config.toml
model = "image embedding model"
crop_scale_min = 0.8
horizontal_flip = false
parallel_block = false
inner_norm = false
am_softmax_margin = 0.3
am_softmax_scale = 30
init = "xavier_uniform"
residual_init = "none"
beta2 = 0.99
steps = 6600
Rows from block 5 of a small image embedding model, named by matrix and row number. Rows with one number belong to one neuron. Each number is 128 + 24 x the weight over its row's rms, rounded and kept within 0 to 255. All counts start at 0. Numbers have three digits each.
After each neuron's rows are labels from the 100 images, of 14848, where the neuron reaches its highest value: "top examples" is what is common among them. Only what is clearly more common there than usual is listed. The data: pen-drawn characters of a made-up script with 800 signs. In brackets: how many of the 100, against the usual share in percent.
# fc1: MLP up (model.blocks.5.mlp.fc1.weight, 768x192), inputs 64-127
# fc2: MLP down (model.blocks.5.mlp.fc2.weight, 192x768, transposed), outputs 64-127

fc1.663:125147139090135150149124123111125119203175122147174127093103140125155110158121113132136047146142132094123110134135136125157119130119147124129128136177077140151106118179116126117117130112139115
fc2.663:154138088165129138157141116098155141104117168128130121169118132174132104136133101154100142134105094108168154127169135171127130147153088139171137151119132122097108123167104097141145136162085152
top examples: four strokes (54 vs 22.9)

fc1.255:121155133082113164158123116101117109160128097175169134120113149146132119160123113132137056152144149107135084143129128130166091145149127141136124150184074136150108116159128110110137117124131139
fc2.255:145136079182124139150151105101162133108129147117117101147105140163155106156112105163112135135085102105185165138152164170130133167129105135173113124153136101124117113168102096168116159141078171
top examples: four strokes (48 vs 22.9)

fc1.240:107153150133141089115158154169146146148101126144105113073149104124117111134123131143161144148158103142154124187137129127137088094126109166076106083188129107162156143163129172114067138139145152
fc2.240:136135092093107159167095102115137131098155160107151142109109114184148088093124108137118126141109104134136152120165146142113152163173080109142148136114143161143112118125102105173120158152113161
top examples: three strokes (67 vs 38.2)

fc1.670:121106121142130145118111123128103088110163113100114133140112160136094131151076124127145166134113109108143160148121110073137132092139152110150127143103107165096109088103127109115121129122134102
fc2.670:146124089097094159139167127085163117133169125143156179101067151129142131132109090145090097113105094088116146144160130122162089146134127087141132114140124156134118135125119106142116111143115164
top examples: four strokes (47 vs 22.9)

fc1.134:105151142162085115120118087150137098122124145149155185131111099180124183127104152133166134109123163129098127141152162153123109132178099123143180123130112097085101141138104107120149090138110131
fc2.134:139078160120128145137085106154101137143127123149127121156137151095163106150169138125151100155112146137157106179121110136139081140111143137130118113167168131146165093147120107186127134162152104
top examples: four strokes (46 vs 22.9)

fc1.713:113091128140091101129133109185135081136109075127153134089161120150148110156081153102153138143138185108143126149105146116160102149134141190088108141143093127139106149180107136129111079114131118
fc2.713:089113092113150147122100126124151130131101128169170136132132133127109116152151190125157100147126114153127094139144128145148129156133179139109112191146127113177140143136094150134163135103111163
top examples: thin pen (78 vs 31.1); only straight strokes (47 vs 15); one stroke (42 vs 11.9)

fc1.731:106084180093171121082157133160143140142144139074109128123130110116166117126131106110100109115143127145123082147118096085123127127133157114085162115121159129130131130120146177099093111103156108
fc2.731:115141117127105160145092089101141133075144168120161138127100144119135111111130144169103121159098103139120154140177150112111164122144144116147162121139126143124128163124121108146136095182104156
top examples: three strokes (67 vs 38.2)

fc1.236:087097135107170142101171148136115115123092117097096114147135110126166124133146127117082082112152134136112077143127086072112137116154147125063148115136145113150130132102156170132086110130148121
fc2.236:123132094137109156141120106118110128107131143130153148124105138118170121111142142131106130163107109126136122140157139094127166137130137099128133124142130145151134144098133133161116099191105155
top examples: thick pen (60 vs 31.3)

fc1.169:110080149093106106129158105195148126138095120140142126096170114138152109132142156111158161139130140100135148143120143129147099141124123183077098144157126107149124136169122170133100105102151114
fc2.169:123146131101079172132059078133120175108138113191140131098133119115131138122108148132158086124156128180118111130135152131114153144131126121129136126144110128137151139119105112142147098111111131
top examples: thin pen (66 vs 31.1)

fc1.467:119066150106129099128152110194136135147089124139130118118132115133146105132142166042149148129137143155137142145110155130145104155135128161095102117161128118140126113170103157133102131115142095
fc2.467:115138137079073145113059112134112155110143120196118136101149114134133142078106153128139101107159145172101129113122135120117151131116113144126130092126087143126154130122126111124132112124149116
top examples: thin pen (61 vs 31.1)

fc1.258:127128142135100121107180120098131088177123112147104152111175135145104132147081130132132131078115122111115091130125156125133077120116155167126140088156123099132103127130101161096122110106135100
fc2.258:099162089165137142144134137124160123122103153106149111119102143110065120129127148161135105148088114121155119104198151136148131163149131132142123113173129099150151147131107080125144133157106167
top examples: dark on light (80 vs 50.4)

fc1.226:121153173091091161126127145089141142127158115116104115124151156130112114138064128122092091105172121165103112136133131094147127142162149164142110096150125146167142127115143116091120108102155139
fc2.226:098125121140161119117168148126137086174126118116110155163100144149111171158128116127125138081120129065105109102159117100162125114129152125123147117123126140125095152079121143128150111113137145
top examples: one stroke (45 vs 11.9)

fc1.103:109163128112150130121159166158111120123132112163130139128165082142124108149130139132123129140163121140135096174124147144150075122145114185126117118184119108148127122181161177159108110126139147
fc2.103:136102099130114147140100114106133116093156121117130107152095103146163098109119104149119151133109118107139164107132140152114152150169070122148133151121112137119118125104129115165101152152087137
top examples: one stroke (36 vs 11.9)

fc1.655:111105136140142103133160144130128084156120101163162151067121121161126102156074115099135112133161139089084058109081122120161106139093143159102153116157079112163111144162103154095120114096146120
fc2.655:096124105153149125141138172108137150143088123145158125126108133126049140154118147132134123132111115121138116140132126179161141150130158125149104160176129107146155148120109118094163120121092154
top examples: dark on light (88 vs 50.4)

fc1.354:135145135149161119140115113099127116197135117101163133111075135146150188113096096127120112119122153124144053111122117112115121153120132090135125137131093120160079121091114094146137151134110136
fc2.354:143096121135122143108156116140146129098064132117129100114163103105173136171169184136137145137106102161146152176172120142154113135116124177080099155164107070112103107150148149128093131155101127
top examples: four strokes (48 vs 22.9)

fc1.527:093127145121144116156129116110125122172157123118162099133093128139122188141101127094154079152170142117112083110072101145124156121112156107128149131127112177133144128162105112104105096111142094
fc2.527:101143109148124135142140116120170150127098147139156123123119146130107095146136120141138134159111096115137122185159129177164107147138160116153092147168160111142153160153087141144137111124090159
top examples: dark on light (77 vs 50.4)

fc1.427:099087146122106139076124095134112105161123126090090162124173122090126112125093108122072159136118112128124122120137131115121152089131083111103108102119127141126126153123091111139122095107147135
fc2.427:087123092141150163130143105109161113118098168119115119123159118132118089168118176152137083172130116175141114122176143115162126114131148146132114149142113129158120145147119138135112154181129175
top examples: dark on light (77 vs 50.4)

fc1.433:117152127131092117160116123091135121126152105087104131093144136116164158155066130136094101138140104094123136113115145102156141150146157148098108098146132141148118122114102113115077104127121130
fc2.433:118106136108152130128151145126133083196143140134112145134112127135139179126127108128113127096116121094100100113137073092135100117121128131127122123136122183117083139125124157145135093093131134
top examples: one stroke (42 vs 11.9)

fc1.764:126140138145108138093127124151123146133054144125156132129140132171099132136135155131174152184108150108185128186152133099115119084140146143096145149120150091134133123112123132125128098144147142
fc2.764:158090131137145134171124131155127122128154078143123138119095096098154130130108119114087123095166155152113134113095148132151139140124108079115130110142106133168102095201100107143091173104136100
top examples: one stroke (35 vs 11.9)

fc1.403:087108148093151140103197172145118137134123125085118152141139129109155114158131138108097088133167121151128102150096103085129128119150163134096165126159140117156145155104164170126075123124137122
fc2.403:125145107126124155146110119092122145104140146129159137127097130147168107114116121154118149176102099111156136110159146119125181136150119099125141138129110170130122125117127119129137095170086148
top examples: four strokes (48 vs 22.9)

fc1.492:102082141096166141111148143138109143152085139121091152115146159126145104145141110137118095138205129168154068153103109131119126137136133138091126126112130133147156146109136156140109139119151142
fc2.492:147127108123123141143116133121114102117154162126116137121108135157136130095099103164113148124093099125108161094158146078114172141157138105133162122066120180114106098106130111157144096180100137
top examples: dark on light (83 vs 50.4)

fc1.605:139071123141122126104165099126100134136097094141150132134120098153131115113135137068142131139144186119135134162100110136116090126147105110131117132123093102121138091129120153120112113133133046
fc2.605:104125129113133125126151151133131082121130118144131098161127155145185136156146138117111132113155149116121132104111131135159124144138168133130111137181120126135100125132146174152116115101138137
top examples: thick pen (61 vs 31.3)

fc1.145:132123152097121101121120111167125142194138125091112126088124116100133157107123096127123090131147133141135115116129092117112146138108115126084108137104142149180146130168104124118112127133158128
fc2.145:110122105112109149150119112110160143119154175105152146126104140129114103111093120146111103145119122156133151143158131135090175139129091125126148154103120141131103155109119096164123152179111129
top examples: four strokes (49 vs 22.9)

fc1.762:116159121130088107125119134088130119108142112075113126104158148115164157154076132149092114109134113116134113111112142090164154142139158140095107090141148145146138125121111128123083099118124143
fc2.762:122124137083146125123148142132130103181136138120112154132131131110157177113128120115120128079133140106109101103127059073135116116107129132095133120124119176124101143114140167138138093098144129
top examples: one stroke (31 vs 11.9)

fc1.684:128101147092147106135119101137165138119145116168145148154123071151149124086144089111132132102145138148112152159141097132087110108120090106144155132146111139119149169107132077144120151109157077
fc2.684:151113141097133128095099139133103130157147121127097122093153119123121141100093177120136120084148160180061135118092143087112158115113130119102158123078099128134105112110129130113125145104138093
top examples: one stroke (61 vs 11.9); only straight strokes (53 vs 15)

fc1.737:122114156121149078126149110174134145129102130134147122134165120136095100128148160089137157151165146156142144151099159145146087109144131198138091134154128111131153115197102124114100125126141123
fc2.737:094112111076069181128067113160104126096145121158126124142108100144134142082109140133145074100124141160119107142144131101128142121150094102127146131141128148127105114130151102174160132126116109
top examples: thin pen (61 vs 31.1); only straight strokes (35 vs 15)

fc1.481:148108147127162104086101135170098139125115138164153138151123081122105125081156139103155132094132166157093117136121117134103143103095122115128157149120125142107128122105176109110128151146148081
fc2.481:114112158088114114108191145127111057156144102129132157125113135147144154122099115120119105094147136121101133115108133095118118101125135132112153116123083165129067106162148141124132130117153104
top examples: one stroke (79 vs 11.9); only straight strokes (56 vs 15)

fc1.621:103102135085111080124151116195136131124090114120130117091139116147151096146134166116162158129127139123123131147130148118154098142137148170070093128145128111126133163177114155144109093095156119
fc2.621:115140128094100157127072100129126159121113101209160132088161099131111144108124155119142090130142146173133107141128142126110134148129135150119121135135116112159165135133099107109125107120123126
top examples: thin pen (66 vs 31.1)

fc1.583:100103150122100149098116109149082129114155135148095107122186122106124093138123141139111137155175120138138130150125173136121171122091080165141075136120089182104124165165103136129146105161150141
fc2.583:132114106134131097127148128141177122162101119088153122092134098102124140122127151134087115137138135155153129100139153125127117139094122159084169121132158114175133122142117127109106164135105095
top examples: thick pen (72 vs 31.3)

fc1.264:138129136166146148155112163094101135176148141097117134150089064107097181085113126117075085141155119134130067087113134125120170091111076086143146123112113178158131116096141114142136134142137130
fc2.264:082158163122112071120122107132151166116125121166135105102165118113116100125185137121184160160159132174147124136123140161117092094097155139100133160141128093135162173126117144111089128117159097
top examples: only straight strokes (51 vs 15); one stroke (50 vs 11.9)

fc1.366:135120152150102105141164124177128061114105091130164141095157123140129111152081153122113156120122143090128107161123126135148084130125151179086097155164130089143099146181105160129129099091135137
fc2.366:109141109117126146147097112127148159101103113164147123131144140109113110151141132133167119139126118153127123148152148161149128166115146147128104138151129103157141135122097118157149142116092167
top examples: only straight strokes (36 vs 15)

fc1.573:145133130068083151133171129092141073194111130147152153100097176105126103139101126129133060101127120132100144114102127117147100120153112114120150138143116128133101101121104147091124125125141101
fc2.573:120166097186099126144129104100157166107122183092127104153141163117065122133145130137133138141089089104133131135184134140148133157152154103185135136140154107125132138106100102150132119151108152
top examples: four strokes (46 vs 22.9)

fc1.154:148123145145117147104119107123099128128173124117157095113132120104090128161122129115130182176108127078179185094104154130132156088114101126150113156136095167197161131113149111135108122141133152
fc2.154:157136115139139096142140139124153118132125154104108141086153118112156135108101154132116074125155143177102095115141134113099142156128124106118177097093130124107107131131145121115125188094120089
top examples: dark on light (91 vs 50.4)

fc1.407:110157125143067135141125116174114095111102119131114132139151130155111135159119136123146157141123154106161146111138135093179112085149144187144132138149124109115094105189122139144138061129118140
fc2.407:123095087116154186120122104112125111115110090154134128139114124134162102155126147155127061114146110141133131169122144158168107153126145124153110154183098115126122119144117117141136141098095141
top examples: only straight strokes (39 vs 15)

fc1.156:124135137126090109140177156100133117204124101145155197105159158138136144145073123133145067118125122120135084120107156146162084141096117163140156140102050146147129097158120141085135129112144120
fc2.156:118145075163122150132144130084162103114154175134143081130110162136095091118092140161104131148105103131125169117159155116137170132153143102132139143166137135161119142145108119109116145151081141
top examples: four strokes (50 vs 22.9)

fc1.533:139140137139145091144161152102133114190140099141147104059087093135146141153053081157114108122128131114118076108116123116140082166156120123117108122185129115141096112121121111117115110089131116
fc2.533:131103103146148135139156093099144125133101171132126127146137112104133111148149141135124164145099088116139146098192130118142104161115149137107106118192143097130141142122101137149141094152078147
top examples: thick pen (61 vs 31.3)

fc1.634:148122146107128149132161100150127088128082118162104115107144117087101081160119146110159147138120136132134157149120184095148068117118140184100127116184122097132109104154137128129130099121151094
fc2.634:087113141148116148123110108119165109160132086130153122138173151153097135118121169141140073139149150155172114130194172117165147146144130175129111138164106102156147165141101095152146121119137151
top examples: dark on light (84 vs 50.4)

fc1.590:156133140082162088098091144111105123153093130143135105105124142097123088180115125109148195129144124132141133178116097105110128136098098137101099138131128168126127111126162130157130142100135124
fc2.590:159165102165089152128141092125145142143130101109120150143133131156146187097162153154125066142121120114100118103189166104101136137131154096114148128121127081104137118111108125126158108182115129
top examples: dark on light (87 vs 50.4)

fc1.85:143143168101120080146116136124151133170096116163138173100135152151094139068132152109139137148215144177134151131116173162091121105145125135140149106134097117138143137180119088099102152113156094
fc2.85:160119135145122143123082134129074159110138155134121109152127128131121131082109146096129097092144175160116124100114118118075173119118120131148157142127128135114132088109167109149153166184146093
top examples: thin pen (60 vs 31.1)

fc1.118:129109133132137149116110137101113085139169084121123152144130130121101163130071142106097099147164211128157111119126155077175160077126137139149155133110080159122096119129133105106138117144133113
fc2.118:130160145120122117139099102152126167120132101165175125074172117092129104155153137107150117149139125137136124148100150140155108141121126161111104110158116117124163137146129144122091100107126117
top examples: one stroke (63 vs 11.9); only straight strokes (59 vs 15)

fc1.574:138092148124115140110127145108114088140165096079113156139149125104104172128100155119090116138149139145123104117124143132134142084118098143145140096138116186143095108158151098107137128094128138
fc2.574:118137127138106122158110121133160163099112109178164112082139134066105108140155126139134102165109124132142115176115149173156110139133125131130109139162133099131162156173115130128120129125115142
top examples: one stroke (76 vs 11.9); only straight strokes (66 vs 15)

fc1.76:123135159083170086142156118116146157186150143135134129080101136086146122107114108116112066112163122121110106115123135127140101132108131093101137053127144140135150138149106160125093137101161098
fc2.76:150127101123131158144145109108133099113145165145129134164100158155102109149135104142127143129106088078132128109167129153130122133125137093167154123108120131101102108142120120171176099167088144
top examples: four strokes (60 vs 22.9)

fc1.267:142147127140133142152128119088149148227134137137131171085113162118146152136130098089125096137138146117125138181085147128117123124137121118120172100136103106131121130174126113127088136143143107
fc2.267:144152084141099144153144099113161148113114160112166091156111148145180119157130115159111132142100092112162160152163141140129118137142101091180119139131127120132116118155103098153131145134083145
top examples: four strokes (65 vs 22.9)

fc1.580:094084128136072128110132119138108081129097116170144186105177150151096107172114118134119138142131118112124131161120147130184109091153084127125117123189061101117060150180092126101128108124134140
fc2.580:109130112193132152163141125128154126104115135101107088127141133123138106168128156151083094202109118136203145123155176131178121153136151148136127113174128085191139136155105112126109156136119165
top examples: dark on light (89 vs 50.4)

fc1.39:132121146113095120129188117174145108127108114162164118114166146139126101146116144143148157116131138077122146150138139110165091117133142177078110149160115100123095155185124186148109086121132128
fc2.39:095135105129107180147079079132143138103127105154157111122142134110123120145139150149155081147121131167139115154152160140132132165152152135139122155169128111152160139129105109143147124122119146
top examples: thin pen (62 vs 31.1)

fc1.661:124134194134173092131121112142130154121120116085132098091156099119107117142139109111145133146206132148129087148120135123115083101145121155082101123126149082169134137134115146142110129138128134
fc2.661:165144126111109149137120135138120137122148196131142147139142129119113142105137096125111126122107101122115130111185118055097144086127135135150138147055140168121104091109145103151161131172131145
top examples: dark on light (87 vs 50.4)

fc1.680:140168162129162093119162149094104145135170130134140139107142128115156106148135104105102104148142121146125064169115145131136060119117145117136128105175135116150111142154132129123107144107134141
fc2.680:171113089116117127147160121105130122111111145128128120154113141155175160133140127140112148102090089113155146101156127117102135150132123121129113186112110146093102109084131111145137159134095162
top examples: four strokes (58 vs 22.9)

fc1.624:130124127139128160126119115146107070141076101169138109139103115139107144158112102143105092144121135110158082113120134112181125094137131141151109143194078102159087104154125129136148106134134151
fc2.624:125137085159099151145112124116140137110110125118123072170140152140156080147147139153128095156109094143162146175162183190131119154155115132168146126132115086114135131153120105126122179131096145
top examples: one stroke (32 vs 11.9)

fc1.660:144142129110107132124145117077143144202125139158121169111111145103150153145131090089117067111124127111119158128114140093126146105113105112143176093129085119113080113166127125118110133148145103
fc2.660:162150100141106151162133081110176140117106159130165076179094141138164109165141113158126117137101095134163147151169138161121118134140094104169122158144145089134125120163118105163127172145103150
top examples: four strokes (60 vs 22.9)

fc1.378:135153170093097142114128142084160151138140124128092119079167156076117123119085116132115102091160110135086104135117135097136133118130156154117126099180118115163162150082125133083103138122162142
fc2.378:121145107138147154133157108130174087136124132118097129150133157119093152165114130140115149110089103067116116128155107086175115129121155168133117113140147140133111162094108141138151103136128167
top examples: one stroke (45 vs 11.9); only straight strokes (39 vs 15)

fc1.119:108148119126083121133115136086137133119129109082101132102151145117150141152070138141095100107134107130129118120095143082153140146133147148114090103139129117138134116112117109109080089123110132
fc2.119:119127131114145119112159155127121093185136133131118153130113134152153174120118118124127142081122131093110107098129071090133116128123123117117130127118134182115081127114132159125131091096121124
top examples: one stroke (41 vs 11.9); only straight strokes (36 vs 15)

fc1.276:105073186122159131108123107167138140129102142090098103128158104104128111112135113125123128144193121157126085152125116111122116115121118164073110122125150093169151146130125146145113102144154134
fc2.276:112139111095108155121102112099121129125164174132144155111144158137118138102091133159130093119116107136121138124179136092108166120120151141137139113095112168139102132111138109137143122147121152
top examples: dark on light (83 vs 50.4)

fc1.691:109134139102124100137119135142145143213137128097099167082104121111162140110121106112125080144142149137146125131103099126107129150130107127099152074105142162166145117183121107108085158129157124
fc2.691:113147087161106164155124119097142135085147157108183105142092145158126096123102105167125112137110098112138161139154163152141168150159124103177128148140124139135105121125104122162123143162099146
top examples: four strokes (50 vs 22.9)

fc1.445:111125135097167066128096115163153131151083114146117185127138162150142120100138190119141149152170144159142153118118177145102111132139172146109163132151121112134139145160131074115105146110141109
fc2.445:131094144132097160127085135169081175111112126152120120128149102138101143106100142099169081109166174181105122160095131136112170105125090142119148127125126105132161115137133110128133129150146115
top examples: thin pen (76 vs 31.1); one stroke (57 vs 11.9); only straight strokes (47 vs 15)

fc1.718:126093154154154076159129144103115134140146114114131146078100127100127123109096124117072096149115124122158078158113141146114112157125113113124128120196148089161136136136103115142106155074128156
fc2.718:156136087164101158160160115102177135126119143136123109154112146122136125150128096163105137113086106113148150163144138176141129168139123118151104128130151114131120136161109131155121163120091160
top examples: four strokes (58 vs 22.9)

fc1.408:118133117117099126153122101104147117154143102102129123083132147129155155145064133132090135153121129105137154120112160112151150153152145147105133084158119140147110142100103118137078104107116143
fc2.408:123120123118133128134183145123143075183130145124123135152108123156149156128108114126114135099112116090135107118134084101147098133129119117123115126146142164128080141160112170140117100089117143
top examples: one stroke (33 vs 11.9)

fc1.333:168153130109133092119160139119100093157127150117121108118158099153128110152086071132135106111162142095113098122120104120131107137131108141151126086098125145073137153153137130105118119126156082
fc2.333:114176140143101122140130113154107136135174145166168157101150132137079154106106125090141136148122119105121131130131143128148165140141118116132152133122116147113127110162126077069141142163112140
top examples: four strokes (49 vs 22.9)

fc1.359:151112146133122144119169154095137138137106107121097144131193129151098102149106116127107162110125115122093158142130113118128061105159098189132128097150111103133114134092142155140139161121146116
fc2.359:139131116171112155123099107141123100139118107139170141140089176100056140150126161140152074131136132131113103182143158102137114136127154049141101189145116134145127099167114111090179141180136160
top examples: four strokes (51 vs 22.9)

fc1.720:127138132144095161166124126102103107125124065155160143114141152136086105163101104132098093145124115120135124161134137130150100100136151135135088132191128109158085116155110111133140139097123136
fc2.720:124118097170093161141140116104149133105126141115109093158134149134154104124127098159115109124104092121159161164163166206133128159146113135164138120130123109101115158194113096157143190116101146
top examples: four strokes (50 vs 22.9)

fc1.269:146103170098150097104121098114148139139123122172163113140125054152104140107145116106133139111144155134107151145116073115099130088145096123146122134154119131122155161119128116129125144144175090
fc2.269:134129151112099112099098102130115120121142125133129127110148137127161145082109162133116098125161150148080106114110147083123169098121131149103179109129126124129092105140135134134108123097148096
top examples: one stroke (46 vs 11.9); only straight strokes (33 vs 15)

fc1.744:126141140152120128150091092110073132132105120115075109137161076149124136143149124125119175148119132107131124169135132096111130067158117141130111100187156084152109143086127095145119096124125141
fc2.744:171119096137122133102148121126110145100121120168133167148129141106161154146138166156136093084153103184155130129152160138123109121120141125108129148143090089153113075148138142123113191170098118
top examples: thick pen (64 vs 31.3); four strokes (50 vs 22.9)

fc1.484:106119154130142114120138114166155109164134112137115123074133139155120118159075116107142139113122141093116110102110127119156099133121171185074181124132106160138141154153122112101106116111151117
fc2.484:080122108149141127148161117113165143139088127136149122111128116102067113163141147128139118151124100139159114153162144186151105159126140169132079147196144092172149142149092139135148122101095158
top examples: dark on light (85 vs 50.4)

fc1.138:089101125114094122137168106196137100129094111132146131100158100139151110158124145106154153137133181101130136161121155130160102139139126182073096148163117111155101153164121159132101094105142123
fc2.138:133127105101121152123080105121125154114106127170151135109142129122141131115149156149142096131140120173140130130142151156120130164131161143131120156142125112139147138110087117146149115143096133
top examples: thin pen (78 vs 31.1); only straight strokes (37 vs 15)

fc1.371:131113153131185094122137111103134139158164144135123156075133137138157111131087112061100114138154138127111099165130123141142105123116126098061119090170137090153135165150101137135115134085135154
fc2.371:123125114135120170135131095092148097128129163126122137143089140131119110128120096142116152133082077099123152103179126154162145156133130122137104118112161157120121112125105138183146117156085187
top examples: dark on light (92 vs 50.4)

fc1.234:110132135089114139118154128108164137211126121116121179107134150103153118138121120129136085128138117132134146135083121117138130139114099128134161119110125153147147131174103150072076161112159128
fc2.234:135133095144092170169116109099138128089142153120164085150084149161124091119110102153108128149099085122144151102161159139137154166149133092160120125129124135126123128112116108148123118159096156
top examples: four strokes (54 vs 22.9)

fc1.340:124134139131141152145119134117100073125130035164164136134106134153120111164101119128129112166132136094136097151139119129159081117144160134153106152174077109163076120135121125141149114117129134
fc2.340:092137100179101163135123129110151133101136134120103132134111164146138109129112112161110107152096091112154168162154170182128156141151126149166163117130130131130120143175093100142122132155093149
top examples: four strokes (51 vs 22.9)

fc1.648:147114135164139142114122143103114126127161134105124156156094079131090177088109143126097085132148132144128076112121115098106166059116079103154153122125125166142121104107126113110145137151135124
fc2.648:134153162086107081115110099147153156141113112142161106056167124069144118093164144105152119189158145167151126142113151160117125116073125140111111141127099109130162169125128148126102135106153112
top examples: one stroke (72 vs 11.9); only straight strokes (61 vs 15)

fc1.694:142104132101072167136129096097145110147121110102055166122191117088118119158123145118060140141118120127147179093119139097143158112142058188152163088158082136137087131136103111132108116124144114
fc2.694:140134090193108152150159111105178121113103144150174101179108125118124147183112135145108101148126127139212122146180135151157110132130127111131098180169139102158123125134108120144124150143109165
top examples: dark on light (91 vs 50.4)

fc1.122:134144113142093109119135145095127124142163112069106143086130151131136147143093151127095137128126120110158134104084146091165135146129136138089132087130125156157120110108117127117079105119120147
fc2.122:130108140084139099125163164132126095176128099123102139116136109115146154124107133108131151094145145116101096116082097083126086128114131134113109102133110154125108140115139174094101109075145105
top examples: one stroke (32 vs 11.9)

fc1.503:111126145118119121098116106137128131138052129171127116123122159157155128148136129123157127181109171091163115161124148128112167134155145110138118156123086077134124133147121130126132130148150131
fc2.503:153109121107104150176141114151119110116128127137135112138123072070155146115116152128098106072141119161087151108106128133166104145117103159113141091166164140111106070165107104156108151102126101
top examples: one stroke (40 vs 11.9)

fc1.742:136118149138126123115121116151145134123109114120148118111167141075110118143125128114144134141137137177121114129133127112133105140101152163129124127129123093155136120147124120077125141121136085
fc2.742:124151149143126113124143131119140133142139145094093128103097120134085134105054134127102113135154133132111140092155152114110139125140113133126163105099151153133140138139111109114130125149144134
top examples: dark on light (80 vs 50.4)